Weights of a small audio frame classifier: 8.5M parameters, norm batchnorm.
Rows from block 5 of a small audio frame classifier, named by matrix and row number. Rows with one number belong to one channel. Each number is 128 + 32 x the weight over its row's rms, rounded and kept within 0 to 255. All counts start at 0. Numbers have three digits each.
After each channel's rows are labels from the 100 clips, of 14976, where the channel reaches its largest size: "peak on" is the class under the peak. Only what is clearly more common there than usual is listed. The data: synthesised sound scenes: up to three everyday sounds over a background. In brackets: how many of the 100.
# filt: filter width-3 conv (model.blocks.5.filt.weight, 384x384x3, each kernel summed), inputs 96-191
# gate: gate width-3 conv (model.blocks.5.gate.weight, 384x384x3, each kernel summed), inputs 96-191
# out: residual pointwise conv (model.blocks.5.out.weight, 384x384x1, transposed), outputs 96-191

filt.12:130152182118096119065157121101213082123098103151121117081145083131120102117153089129083165141150142168053082127089147133097112149127145000172088188094099126153152108108125099095169066159174205148140118171061078164094143146113107093143119126167159082122055123145109200118148138182129102086
gate.12:104174163159164066147120104151086102096135123071049164110127156129124174076096125152079108133124158160117161128122132113176134073088099112134195127116103112109159156155123153158129155126174119160119103086112203096104141172132129157114144081119132085117179101082130081188109109124079218180
out.12:193167151189182109102132112152150106168131190155078107219049129168198152120144118125119184150091137102131071140114089151178140114139108122128188155141199075136147129131098114113093154113104119127120126080102176182100103153060128069073134170125083137140171147143133055170116081086132153140
peak on: explosion (71)

filt.186:121112122100156153163093114113081145140202084116113188101036087135142154035160153102154114131118115149145136116156131123100117118129222121124166105139135109106103113194134165176124141102085147102135122133129153098187181114123115072182108167152109130094165144137086205105091144117107125143
gate.186:170145184112100098112067114144163181141088128113110132069124104088135133157132135115100129151131147110105150135123056097135116126049129140103119126144108082182124144098065081150114128135106094134158128103156216125112148127179126090180140129192145146083140178128124116124162075137116181130
out.186:167124156130148094160128116138173129128126091131139127132149107078086158143123097135099097136132162136121155162127117084145116066167096119072083116063168114093114098126138136167128056090138153118160162104088041080112114165125183131112138127123114161138192165049107136126171156140104148026
peak on: sawing (33)

filt.161:157118131139159113082095080129146117129119146040093100154086141139158085125115126169161096108121174151115138097153115098157067110199176138101057171123139067147119135104131170166101104138130112152173128093144170132123157095174150158186138147063099106112113114034121121118128150125159109166
gate.161:101070160090179128147138136099114170091125104147089097167079150115163127124060169124157107108112056142088125115098098096137105129165175168127141104187100120165163114145110099157093082100107142114132153123138136204123139110109102148100121130155162110165199141155074104073079096105123145136
out.161:119091108095206096109083130109115126166081152106056141116091113091076113128126138122111126120099128132196128121178163112098127171098167202147141121096156090168144123121129163095088138135108119111147104092152177141121135141097079220124088078109130125148122140079134146114110133068097153119
peak on: car horn (51); church bell (39)

filt.64:104066170125093114166165162078122072088105184156092153163093090098115153180107155198103178121103142123174123141142170134120145134119121096123109178097126131099105135134193116144202125135119130109116118132162134128104071082098123133145129156158158101169096140128143155109140122116166209166
gate.64:083082109128079090122088073111115073080111185115113106133122091155113141192112113133098114189119115146152105091133158157133083127127115109145091074124122133099148117123105111151185138100160105141101121070139126070180152095177170074136087146189140078109130148099158134128113097193106129104
out.64:162067152141164131170138137093174130069171120124161132129107130083126175157155074107143124156136118169162160082102021108140113121143179082088133137125116165132116161153150113125134135076136132111214062156132108119160131100133157132136072165134143095152159150190168136099181109154111123162
peak on: sawing (25)

filt.352:100132136164092142148162110156133039156062134146077097108114134140088132101099065183153110120118080117111156146166117197096152147154146051167069110109122097193088187133069157153127162117108124120141110095159144106155145124163132170103107216135135158097155132096176096115132147130188123046
gate.352:085098082158121116078121113048085099122097070115110156155153093144110059179115165177113181227113112118151169135144139133147100157127147154165151081179181073138161150140142147125107107150109083128037164136120091112125139144099085196108125199111137105192111131139123155143141152136130102077
out.352:117158095112147126103174160128128153133107137115148112125130162129105136152146062145162135169092049126167130107155153143156144145086125106120122141154134117153107151140159122118148140117121091146096143114112166140145125158103107132122118175119152125092092116109133127156124172137136163142
peak on: mooing (49); snoring (47)

filt.238:088091164127174166147164100139121176143092123127097121100106152063114175156116143177120104119201107083076118103110161154118148144149159187147124116087137158142103142119134160100150120140102143217154151123127139163172102135142117129136150110098086141129137100098061148092130106114137079111
gate.238:184104116156155146073108143128115184116110069086121102123122072129117120148142070158163110111098120117118166141073155085164130061128156209134109127160158141129139095152122141124065154156099139136160178091123129086204135122165149159111163164151111152153161120098129116097116090137117205183
out.238:154160142114098198081118088109093145156114154090167198164090187095131137116157127107102104094131064061144165171146161172165110099169143113130151103101072137178129121110085190098142107130113150146158097123122117163113114168114114136156195116109096174111155122154103112113111184100123093188
peak on: church bell (59)

filt.223:126130134154075151115101112118134174167099039096133107093203108111121132096170116129190103126163135130100115174113154097061115108120165194160156171168173107156147098119067102086132158127081121159163157061169125091148150101103150120147127134101119123170063135128109130155142104151172132153
gate.223:143099124123163090104119106168112152110150115114074155134110080159148078147092120124115127088113146145142149088093158094093101131137150185089117124189136084066129104050121095138125138160076178121171118082146158104155116070163084086107190163105091097111096121141139115117129137105149151153
out.223:170105113153101157099139173129174156183119086037173124115137119118149113162212168081187141157116122100073122147116084145111145091129159139133157130133183129077147078077077119113108164076129129059110136084182144114133120103092107138111135141130098096191066120110104075130080126126113090123
peak on: church bell (30)

filt.244:153096140130178102141143180125108148101156065118102116104166174150168122153124083111099086114176111156137147213153139123132072126084130090103167158158095186128169116167052084156126153148056183156169123119097154117103135149100099130151088115136085158161118092174149076132141137126183098133
gate.244:089103160126104117124079067136112161130125158147206177148074111151122052102155158164155123148143078201149177107158101093113105144160165165098120119174101110126113101114108048166178110127130107099146109121152135119122134137078101095183119125134152115133094099122124134093110107166141139125
out.244:032128115180158160092152102184147149126175167153116200111144125109136115149112112144147175149130143159155115100162112105100165144131129071201149155084126209150192131122151160078120127178099092148158138138078130147130135145212125118108102082178114157114104104178114161183127088114144101082
peak on: zipper (25)

filt.305:173049161124095115175100137159117040132133201158178184160138121132125146162071193171119140030128070149108132141197207101110148117191161122197101164166151144100122115126096161107145108140135099155113091166134089128161135160079076137184083170138166147032189070088110089141105099076116105131
gate.305:150058157135073133195104106133160063161118132130140173102099109156145176125089114189134105144146110167109142135139158161161155157136134116099109176167156167100102195147145147144147105111163175154123154116139079094117065132122154079161129128146095108092158101116098157059107090098101162114
out.305:119157114097078131135127153157164163036131129144088173097092118100085115131147133095156128151105190047066134112144094129106110163084097115113110156113132130146156108117111198102079149144164137140119130098137220128163098168153138112164190094135188096132097142145169169141126113062173172118
peak on: zipper (52)

filt.226:138169138134149072114111122157153142078109200112062130129137097146138148117109151118133156135086115150094163160077113146155066091078146073136157184151106106133121101098098063200176052134124120087155115122104135126132152089095155147170116147144150088160191124096099126186107095143086116169
gate.226:129175106120132140105162167140130141079156104078115094158105096120093163097127143135143126110110156109108090122143160066135119169097146185125104133101098075087116130182152153159108089132181166130083095056116058162107119129183135101182125079116122095102137086110118151150129155123168145139
out.226:104091180111190130149178139129150103103101156130129119188144106119135085140115108115150184107111165105092097156133108134157115131094109141129126159217090083118082079094128165139132068130135160126126169107101144154082095070084102069151145098146104134187223162129148086140158199090134178161
peak on: sawing (28)

filt.248:149134099138112164094113135106123123160069151134099088079123103090099083113145099185125151143130121118166123105117164116125160113123115128102157133093087145205105211123133114145063164083160092038086137180165129082100178117145123138174085130125132163150148152139140206140185179144129111116
gate.248:121080143136131125097173096071106109082099112150094100147145110188101123112143153179140181190082096108069125086116131111156111142196135108102082179129130112129086133101100194124133125112181118069089225146154132103126085172114157150135146173154126139115161069158137110085189087156110137130
out.248:099131122115144132121107161154131153120066144088119133166110123123153091112136123104119126104096130066124141130152166152117127170133098180146102160127152117149133230143133133133094172119115105096100179137134090104157012195171117161096093191140125130125161102146174166080098094119153065123
peak on: mooing (76)

filt.71:125113157121124071102146097134076133151166131128111060105141141138071155130108207103156158143073157113141134121150129152154118109147082117137210110134077104227148130151204147079160099119138146000140110138157130106156146127124140095147141067107122132107193135136122129098075153154143136132
gate.71:153107153114184152096104117103157133073136115172113116196112127167129076089085109071113165091175125091106133128135174081164123123103117110123148126108098173112073156196138111136073164179128130137143123151175133127144112080150168141098151134136110081147138189108198109156061151107142160149
out.71:109117118131124161101135149125144161132086148175076071161034052160129096117066150143096133139199184164079173171060073172119132149151032098140117161080105096169099085135148138145119098103130099099104135103099153119166184104174132164108122182091116162104172110114152109099089188097123119175
peak on: car horn (48); coughing (39)

filt.131:137137090150147125068118084103133150159115131176135081141137143072147121157088120137111123081146120091132111150094165123103152087091141126132095155146046106089097158127141189097083128131085161112151220103122088129102142140135160116147168076219173150120139109070082138098119109128159143149
gate.131:142106156123125126109145175179079173142069134143135121092115155142164121146105092152189077111100122109126167137134153155152102115136148188136092166138167099065174124066112191157103158121125158175084158122086134107079146121138152093080113134062112096133176077082100129102114108102061133139
out.131:190184076101095135158064143084121126094108126178125147129139151200082113110140122085132092133087142093106161145155121152123176109164130157137162141146153122124173122090150125156063131157136109142096146145098146145139138137106107130116106156097102033137127104170144147121177124121076114118
peak on: church bell (41); ball bouncing (32)

filt.77:118142134128093158125170184172108081100122142135148175169171141147169156091203226083131133106167059103109097082115122088126135185130104135122138148127088123191181149119103089136163084168139125153090114104134137117136149123059143088162163133084114134174130112182073180100122181117148131119
gate.77:185099171149149124181228110096095215103145097118161172171096181126079165090148145088162137118177187097113148130178088148163115120147150130131146114149157070120084137122102173117119170091174149147126130155096156112084079102127123122199095180142111088093112143140104099084112118088136122070
out.77:124157101112117166120135145079104062192113224189163114145134088080139101125089117172086142105070184140128134125173172107178125136105145096122101111120122107106126118125119101109165149180103130118138134087118104122129134124139194119138138086108109161153181134167138155148146149158096106193
peak on: phone ringing (55)

filt.60:099131169092134132150103193086114020095103112041080106150135080083092105152133107142100064060106121152103110129085090130165125104106110064103067189105161106041139169113097140176104107163134155052126119108143137118187127123078180154127137089159066135097104105130107166116101131138171129152
gate.60:137053155181176136178108114124157165112045139128114143132209116141144111112115108106163120165111142161087131138110144147106083128087114126117155111065168145112145148156132151080128134143159164166132146141100124154115174108141057145119154096148138093138115115108107161124183128134177191151
out.60:141123175129115154098131161080128075117100148120030112137116113152122110174177175111170126132186112134092126135165129140098169104123146107171140102142103115082107079170108128149148111120174105072144085127104130120108087119141088142082140113113099130155125129151168157121149145088133093148
peak on: explosion (41)

filt.255:097156145126146181144119123151152156145137120127124093121132115102080127116076149064144141119128176132129081087145070143177108094140108164097104141112111174103109181113148108159132118132134142120123131204102178104117154147115126154107054126168107082142141160060146145145142125102080054111
gate.255:174125130085116132130095141181111073117116059126153078118168054117133171144097104157119146195149145163154180161136143116120085151115064169080081163120182149120160110112116108080128130101115175128072123087096120120101117145097155140127162096171163113057105112161110058109120146071103076167
out.255:122114107124101140121123133094147116070135161137096123115161082175076090191115133171121131093121156169109146188126169147139168101064075107093111087150166140131120111138140124112137115093105199121077086082037169189068068073181136161136137054195098120129066099085152134089154096076153069145
peak on: mooing (43)

filt.378:115135125137140059152142100076119134144133099131091100175101157149161110074110128138100181118153138100149148080181163184121131096132129145154162073138124059133106127118162156163105086101128151075074125135151121127125070085167137048137140001161168184130116152130136186180130166128087147177
gate.378:169140174140147151117159139106184122122115077161102093089139135134086138138176164122159151124119181203103111134090118118149109182141150101117115109130169074085158133132087109132140121084089131145160110080139131099122111123160147146175144152056127129122099107157100043114198088162152133053
out.378:153124192113132101121133142172108176119167130155115089107151097105107128097136154131090124134092106166091109114126110158116114042129172140107122119119114088109099088167197138142109112126081131092134187116182136103064115133145129145180146150094120092063096106105056146094113145159130119112
peak on: phone ringing (26)

filt.125:109108136151120154078179090093121195122106148160140131078064142085075170109114163113189132090102109122117137126083118083077069137137132139165101116176114147106164129146118124077134159132119161056162110139140047109111128147193096085131161117180142113127074148098085127108129109069179111103
gate.125:079096112093088126158103120152133135186072120144141124100177137166135173145111161128159126157136153151037141117165127175126083148150140101107161104174131131109183126112118167132144086103154084129120147125090152104126133133150036085188141096084091076141093075128068132143101189124120107080
out.125:129072165124167132176177118132136167064112170143113123120151086090113089130081068138079207113163152138164096088107113073058135178152104117168050152174132130132145164107143181163066184129130165160152193089151091121147085073148100170153158118090144121130123098123102112064143091124115137091
peak on: laser zap (34); howling (28)

filt.347:144142118166135158181120174135145159149189112085113159116126131176121098168108103090121135101128096095110200069101157176166162120223163192147067116129169137134135125075115175087083123117128101207141126151138178172090130109121113136077166098112106169054142122167131133097126080154127129100
gate.347:133095073136102155144121121143106131101055074150149101137151134119133134105163132196178137149113107146108134136090140061111143112151112169169110118150132160135183122143111175161105140179131177158142105126101118118151195117077103167127118155116109066133156084051098099123141077175129091134
out.347:146151145099159113127100140143164110137138131164185133134108100174131094171119131142132077118134162137206144107152167159156160084137075149089151182107131119186193168126081067098073112067151107090083174128109103182112176116117137144063144068131151133151172079129047098181124149141107126136
peak on: church bell (81)

filt.381:148127152158080173101077161046087089095161101046102141208140127103130169124133125168149102140105132191115139083153204076197162147111114104104169155121142134132129206133161181130125070128111172163107114111124093128146104123135098093131140107127126136130117107099159141181132129120203182093
gate.381:181089125170050120179134108183115130163104147106057107116165097136146157177126164101117131141182109170128173147146146124168172146144138159172155152122109167152107116139150162100063128159092153160154134104064137099078054076146079083155165149095134090091148108194187076124127151156097134115
out.381:066142176107146129118148195161123124115118098101159157136175183137162167141166103161122125114138127061145097154227119137094113114128118121089098136108111114101173057179112109125112096119118165080094107118124079127128176158138167115103090142110106138159113136128144142093125114093094119107
peak on: explosion (54)

filt.75:110141174132097160151073125138157085216136096152066130154172109139130063079161121111083112110133129177161148090164201141188111143145167126075144089106183103213166123155148156157135114119106136130101113130143138145112103078120078102123112153115145101127170117133192177129129133114234139115
gate.75:149098136108215137147144128074083120069122132157128119185139166067110150056095116140177187091145133130109163167130152098187115150095112147112151084099101161169115113206114136127150144105115084078178095135108173093111153102140078095146118123143159121099102146110143096112089142154068164098
out.75:101158169144114101078127117096108130125156098144080116103121164093143125048103130080060099167096148117129182158122099066090131111121129142185116124132116062146161129160156140111121159108123155145069068132158126143083180120151200179092201166159098063165143093054114148092114121098122134133
peak on: meowing (28)

filt.175:133091131076203157121095119149134122142099184131162075119106130085108101106098111163152116093161111146110134143151117103121126141133131143133159059116188130104147118127121177100149133142143144154115128148085178131109114117081126092108159126044136145169176203069159121078132129109177127139
gate.175:188092168060135162126136099136074153115156165186144169106133116138067133129086113131156171106142073092153121104159121091145109159124127131145109073112122107069127161158128160095118070168092170180159106117190139125146102152102161112157147123092120156156131204118146117092179136167118157081
out.175:150092195121169110164086086130086176070073186133142127149088120196087092110089090079118106052184080142152145081144154168141152143124113117174119103136120161153160117111067154115123088147098125181115114164129152185189138126079180154145162070125158123076106239139183183140123097137135070138
peak on: ball bouncing (64)

filt.84:138148156109089161125164148168125115112112174153101044125145070141173140126183123100137164132131141146074169153102121100122082099125139148103096113123121120156162092151094103170148124112091116116141145081145153139118105146111091112116110143142140119173115049118171088082125159134097124152
gate.84:101156048179096091123126137111161200121113081107136166123069117198120110142099225075108155127140080148120136111094096097089113133133149136134170092119106191126101176168091133089103079142126078087177130135085085073158087112102148118140132104158090068062115095130138128106079122146130133132
out.84:131124114167073174137133142089133123196100114116179142117146112104156086125113147137148086168139148108123126081107095139133130140236098166153137089130113182099100119134107121109067145122131058176187114105090136097125136153163116146116076114179091126078126122126130118111123123156159120129
peak on: explosion (50); church bell (39)

filt.302:142078162109151126144129158098112150126153126146124058067091098104131125063131130115135126049178102052123118123159104117124112151204099082120092132108131127178124094171149109102113132116087132123077227178130131204140098159114139124197102183080140138175084124130096090120110129165123141103
gate.302:133175119154137157108117098094118143078112078089152111115107060143177145140115097129122097115108173175127141131143150138128046122175124157102142105118124088068122054215135148176179144060103113088132110155116074159129103141131145138170105141103100141150135134118155081125111088167105150162
out.302:128165114106116136131133099147120111132096136119111113096135071150111124154118117180070120161152110117174141122102079140142155096117122173159173132093123143130158126105125177148161092099134095201103156185158151179064103084125088167137127149126135123082112132120168111114160106140058060158
peak on: zipper (34); spray hiss (34)

filt.246:160147083135157179143162139106184158116136114126074064138082106090073123078145087115097135096146111113111099129161126093116117083129132124123111115096130106138170102126115142139121177176104113121138085201155087098118163050168147053118145110105147130157128153176127101136175108163122124063
gate.246:145136165120116170156146091087143114126120053124133117107090136148168124161135152056067143116091157056112192122158091148116141150156159136098127129147111044118116068138141110164148153144129162091100135116119130111179134149144145114141133110128111128120136142112100105094133110141059143103
out.246:087092102093159145144105150148131135096107108113135094157140135117109031091141085128125093130082111102135090093164173165116143097181066128178100156121119116146120149117148183148109143170119150134106174153091147082199140084172112157128172092132126117160144119173099155137076110094170117150
peak on: zipper (61); spray hiss (28)

filt.34:143110128162114112074138131118083208161154104162164176133149101145130109152132079178165163148097175177158127094095136118094132132115136147082119157085151113164153107161158153137134128091120104172108108105165156186110070167127161130124148130096043150109125152150126151159157093102211121122
gate.34:070102146094142088125111103143201112063045159145072129058153126100197130094136161168154116114163173137067093111107135122083160186100128131147160132136086115103165163142115130106119185200086132146076175133142176113123108120138130143173129155078132127141150174119169125102087114143066078121
out.34:146122100243127097081128124186180149116151067115132129145081115158093112145102104131100115087105159158143075142112117123114166108140089158105133124096136144125110130135138101116137094084077107142122135207125093173136114198124169115148128181128109085096150139137122119135134116116159130167
peak on: footsteps (33)

filt.296:161095111113113139082125136124141061194137131146147142134164115107123115109127157157152071127134143133165120193058120168123178106093150109120109128173108071102124112099156124097149126110170182114127155102177148141180080129103178155149110135111142058123124169187186148102180107182134154141
gate.296:162160163117116115120144198130146173159153093106114104120123134135158127141145145135150177146106105148165162107094135085174032117099203155133170086095133112121163125083139119161147148180129087137140115099084148162121146167114126126097109183101135104127136099135128154142111118134160143126
out.296:130146139169120153112153149171149113136214142205170134111136151089121184140135138118104184177172135154156122126115088145106112154124097125202103128138159100113120136142134189130124117144109130113113114136088154150137145166073168149194133143110172167125119131125135106144108122105157118141
peak on: explosion (44)

filt.140:149089124162120097175171156115115128089155165054103114128156071168097126192148114103176131169087114171132092181121125065099108135127108141134145145101135152175151082153130089140169180118197109178127124070060110172147172200079190093103146114086128157104119127072117136158158147116108144121
gate.140:164120145157112107113147202149147141146058160159133159169122104127078128135086129168160162193095175116083189124094106153124197164145155133104174089105149130095121154109082056123125073106136121152082125146130157103070083081120134145156184060123127098123092124183174117150052164104116148085
out.140:176114121111113165136101076096149061050122140070167140158081116150157132164121113064141105170128162100092134130134133153082124108142082122181103115143101180095176091116108147124160188144162106090190134105114145117162147165095144168105177107183125173130169163057138142132159107079100108136
peak on: laser zap (28); barking (27)

filt.258:114173117165126196154171121111207154118138065141107192130125092216163149138079203072123105137190121147178125060096156135167147164139133139162074123091130179148098174188126143118069051127237092143063119111122059174138098139088121114078134077149111132089167196166101152155157150124110123091
gate.258:117096072105116083144110128149066113114051125125061083161082100110151117113165118154142132154132142100083108169078148111166168157112159195131122142105124146161098122108143125113203126146091155180185143126157149134160108086131077174127138172160150090137131107125108075100131135076124131114
out.258:076135118072106214128141154179089135108099077219128128142119167143145152123134166117151153184074168092126071126126061109115162187123135195157132148105147167118100109083139128118144136184098129074149161097099146163086128117112131141135144124208090147127093122145100080166086213131147085184
peak on: footsteps (41)

filt.292:104129152109091125141079142088148166106126095149132155076146105171151084169152137113101145124173162128107137156151138144133122147118159104101124122156174152139127106109092045114125197150164133117133120160119150187156115055139119199139080163171092101113080124101128118130152091168120190162
gate.292:190152173134111124145075152111151173172094103095117120104159106113158108165180105111159126155151176129132156126145119134049066180137102134105121130148133135119143122117075079116177139176154159130163143102124175194132097185119121196123124180190118093154144116092157086127109106142139166175
out.292:181132099119140134106152158135142080130111103167187095150148118112213112099194101144131110090158134175137124152112116129128119076162128159079118113143118139143071121138169128123074128046131105127157161134136183103100133100073085145131152109170172178138137080161134129138118118142165132100
peak on: hammering (31)

filt.227:085144133077141076085126092088162075141120094085130178113124094121080098180111140137180089165135110084153105136126151104166116140123112114077177139129104104160136168091096124124114126139136101068132151133123124115087151132173104096119159094153100173162118074153203167181147131153148140123
gate.227:131092141151145121139147137114137157137099043140147117060120093198097104100154072094052109103150152173164159147168089065160148138097174137135137131142113076080114170129143134138119146102115104104109102086124115113095107086176152169116171062193114136118065129139136120113127130180126139027
out.227:061122103112175101124134089118098083178193144125105138127148155100136103134101136148139145096123062145080122091069198142200176106080074147114125107062112068158139168135110134109189146197094106138101127144124104153137151122089133077149144139156146114155120098061149132110108102104146127107
peak on: phone ringing (52)

filt.85:122167083177126135073088085112153105120121131135168154143156139125080180149197106099122127117127131131180089152144129096127155167138129121083083145111181100190107162151151176155169135158074103148099136112156134162118081098142144154048134156120165078117136169115121136167109155142113126094
gate.85:124177091168138138168189136152157128119102148181079136116149108167107118102187113191166143122112105140123101080139108116140165172112082152124109141143139175143157170143097158123154131158159140161060140123132131172126089085108147113151106192104156107096089121175108203094161137106190177133
out.85:102146137149138148114074116117108106101178110116159107164136166131157098192141178134120132108119141076092122133098088133053093182148108099153142162101106095147134178161113151141147214118150172129153162147120086131090113193060143108136118075122144160134090171203068169109099104106126087106
peak on: laser zap (45)

filt.287:147156163068141122128126145145164119121122105128086146171104105076114102140165105141160096169120181201111167066114161112159114097140133199038113098151158142083163115123170135143116167074126176148153121101106135141151125132189104178082170108086179159098158091129092097148101173156150149134
gate.287:123080109108162158137119135130123133127095078087104119086127159117101083146148138142122091123129126121054150128102115109132113094142127157145109158187189132112156096079111166122144150156092143145157134063124162179099099073153039147123151100103103110128134137092125136126152094127136154122
out.287:083116144140187129112105175118161151119162157102130150148127152138185126118162109069134148180161178066106104127100125141133107114117145132096184112171173144090155168022072155110136121128068090134105096137119143139141074098143061121135135121110123130070113093133059134189116121142156075138
peak on: church bell (48)

filt.10:086152138149139169136076068093188112124118136145110134137160107099101140073123126148072130071069109127164137162088150180138120142126117091148178090161161130115104103153120099134191082198123104088170149117148099146129112164120201110095120118078181154140144127132172080169098113151138107133
gate.10:139107208156083137113127100090108146080068098146097112132139177132145119177160095110115157131116146102084164112126120146120112122086158150113117087116106203118100154165118118102170138186137139076158156096152125109101120141188115104116119162150154096095186138144149123057145118104074190127
out.10:135143128162142137160080110108107108097100127172101115157117109105164093141109153095128137092126138094106127115142108182147132116149101171141111140177084125113112131122144102105112104114132113100122172171182142129109238087108114112102142124178128097158100169099166048171106099095081064133
peak on: footsteps (31)

filt.167:229153166156148143121137167118180139148160103123158165094110140071150128147089121138116221128217101109098096189163150089099130136118179146107161160157104218130128090150169117137051119169149154154124143102135144127084161155153104147143148098168158161148113157082134157167140153125116143104
gate.167:156141136126101117150156122113087138098138122106136108181104097155114142149164135142149125127091110129155094143084158111094097146118154164124104085125127089110130117149090123131131084162146082114095134154174191124070124129134126134149135076106097103123133085127154149159124137161130158177
out.167:078116133106114126131135114130119162175149116138106103129135145099160144108128177198076130106108162133090138122102147115163101153132104181131128145091088143111145142174132177146091022169103103052094107157121104103066126114109128118137147085121128064133185118122149163171109138108122063114
peak on: hammering (26)

filt.249:074141148098117128130157086143105151157166097149143164162185160125209140110089140090085107074051091103122133087147091173190137088139154111112168127080133149111121128125049143129152109096110155133188172114086082147109097117124142187094143158154116115157051066187133154081124071144209161101
gate.249:090109171107152178152197100183087141136104158094133076138117174108151075153102106141129107125144113117088124113169088118110107132181102159115134084067072099120172150154076143151139076175105153158139128144119105077136146168119061193202157105194089193137143130097161162143117105197098147109
out.249:126125138164066096088092107135131131152150112065092166084124180163134112069180142149121110119096184169143134113150161172152140106139126134161124172099114181127066104177142120171128166121133096075138077119088104162064145167163153183161108178137147160087123141130113094191181126128096096173
peak on: ball bouncing (65)

filt.291:096114155120094090067135131108160123151136152126108084099098179122086112061125104092117104144144056176183129125136140166156070153173132103139143112179114159102121095154181156147129087105135138144092093121145102095136050123160144107119109090132101142110167120121158159121141097163150166124
gate.291:126099160088139129138129147109132127111087139193136138124096076065135122154077096110138096077109148173118169102102141127171104124156126112161127164126161062078125123167072161131169153176147149086163150083086107105153171097107088101112105101135107066155120176120169055129163135118116157186
out.291:162105161147070107164082152133154112175107087132109109154099146179110192133111149198106134163135149135162085111056102131147162112161176174109092102116088167138105114071104093135145140150104109111137129134138111100132097117158165159168164128117106081151122096208073127128128170134073064083
peak on: creak (82)

filt.326:089110145127123091091058096118124148143074084067135126083113191175076121104117092175117152180146113104089103116160064135177101198139113170129118121112133146080140132093155068111120113121126123107061126142110142192111149124089116150100119157086144158116148100165067152118144198107131142165
gate.326:160156168122089087165172176054098126095100125182109097121158094164145121072107109162137170179132063140076220155113115093172105135123142121143099090160127154125138169162090159115106180114143146092131181141096097058163181115143124167122155189075111167136154099177181093109219100165158131113
out.326:122156120181131115092153159119104085107089148123122157142103125151119125112127082160110106168102080160152129125076091131183187124128107124121150172152158165138141136112088122106101137180075131099087146094092112098127123130104168123078143160156148158144152071117192149053203154110160182099
peak on: mooing (64); water drop (29)

filt.99:054179132095131180123111123143176092102173156159082137135145108108135115154195113124181149142085146130118115090145076114162109114125088178112120123134098155124192087074141059175118141145130087141148131029103107138166139109150138171095111136119152129103118152139161165135162144113154128173
gate.99:162071115111146116160128160076135052084098141136078121071120167120119086096099145094154165139146160155088168112136098164172134137089129110147110126142174129093141147077140133096044132126140135063137125164090180194104133123114117124095069153096152137098155134144101173094074080140092173142
out.99:130139183113140171132154097153167132084158114111170170135139109058145080099158134090093121142128109104114159125152138143156097120136105114087157151218078091098126102106180116164108100140154144142096149065112130130120118195085143149152070121093098098089124098122146150136101118115112137099
peak on: footsteps (35); door slam (27)

filt.118:177172157168080150127162154144175145099130097115123202109124097143110233121070093115160099138151121100069127064143148155137146034134139155087060161144133108147091166164187126164161134082085122175100137167091135206129118127154198115148112107132178113167180131201078145115129116114138073125
gate.118:176138117174055138156185089143146153059112114140101163125102099147149138156074173058110159107175083119082154186103102136092141057136087143129105142180099139139058086142115160115139151133120119122136114157175128099098084141109112100155174102124181123056142144151161087092163128105096123168
out.118:097142135099097109132124143133127110079155136181171133085146091039104131121128104121133138150121102109071130113123156168129134102095154119149111103171141131096091113169061166174151068181148152113137178108119117130153129113163163105137127153139122098154178114117111157160092151111136104137
peak on: explosion (88)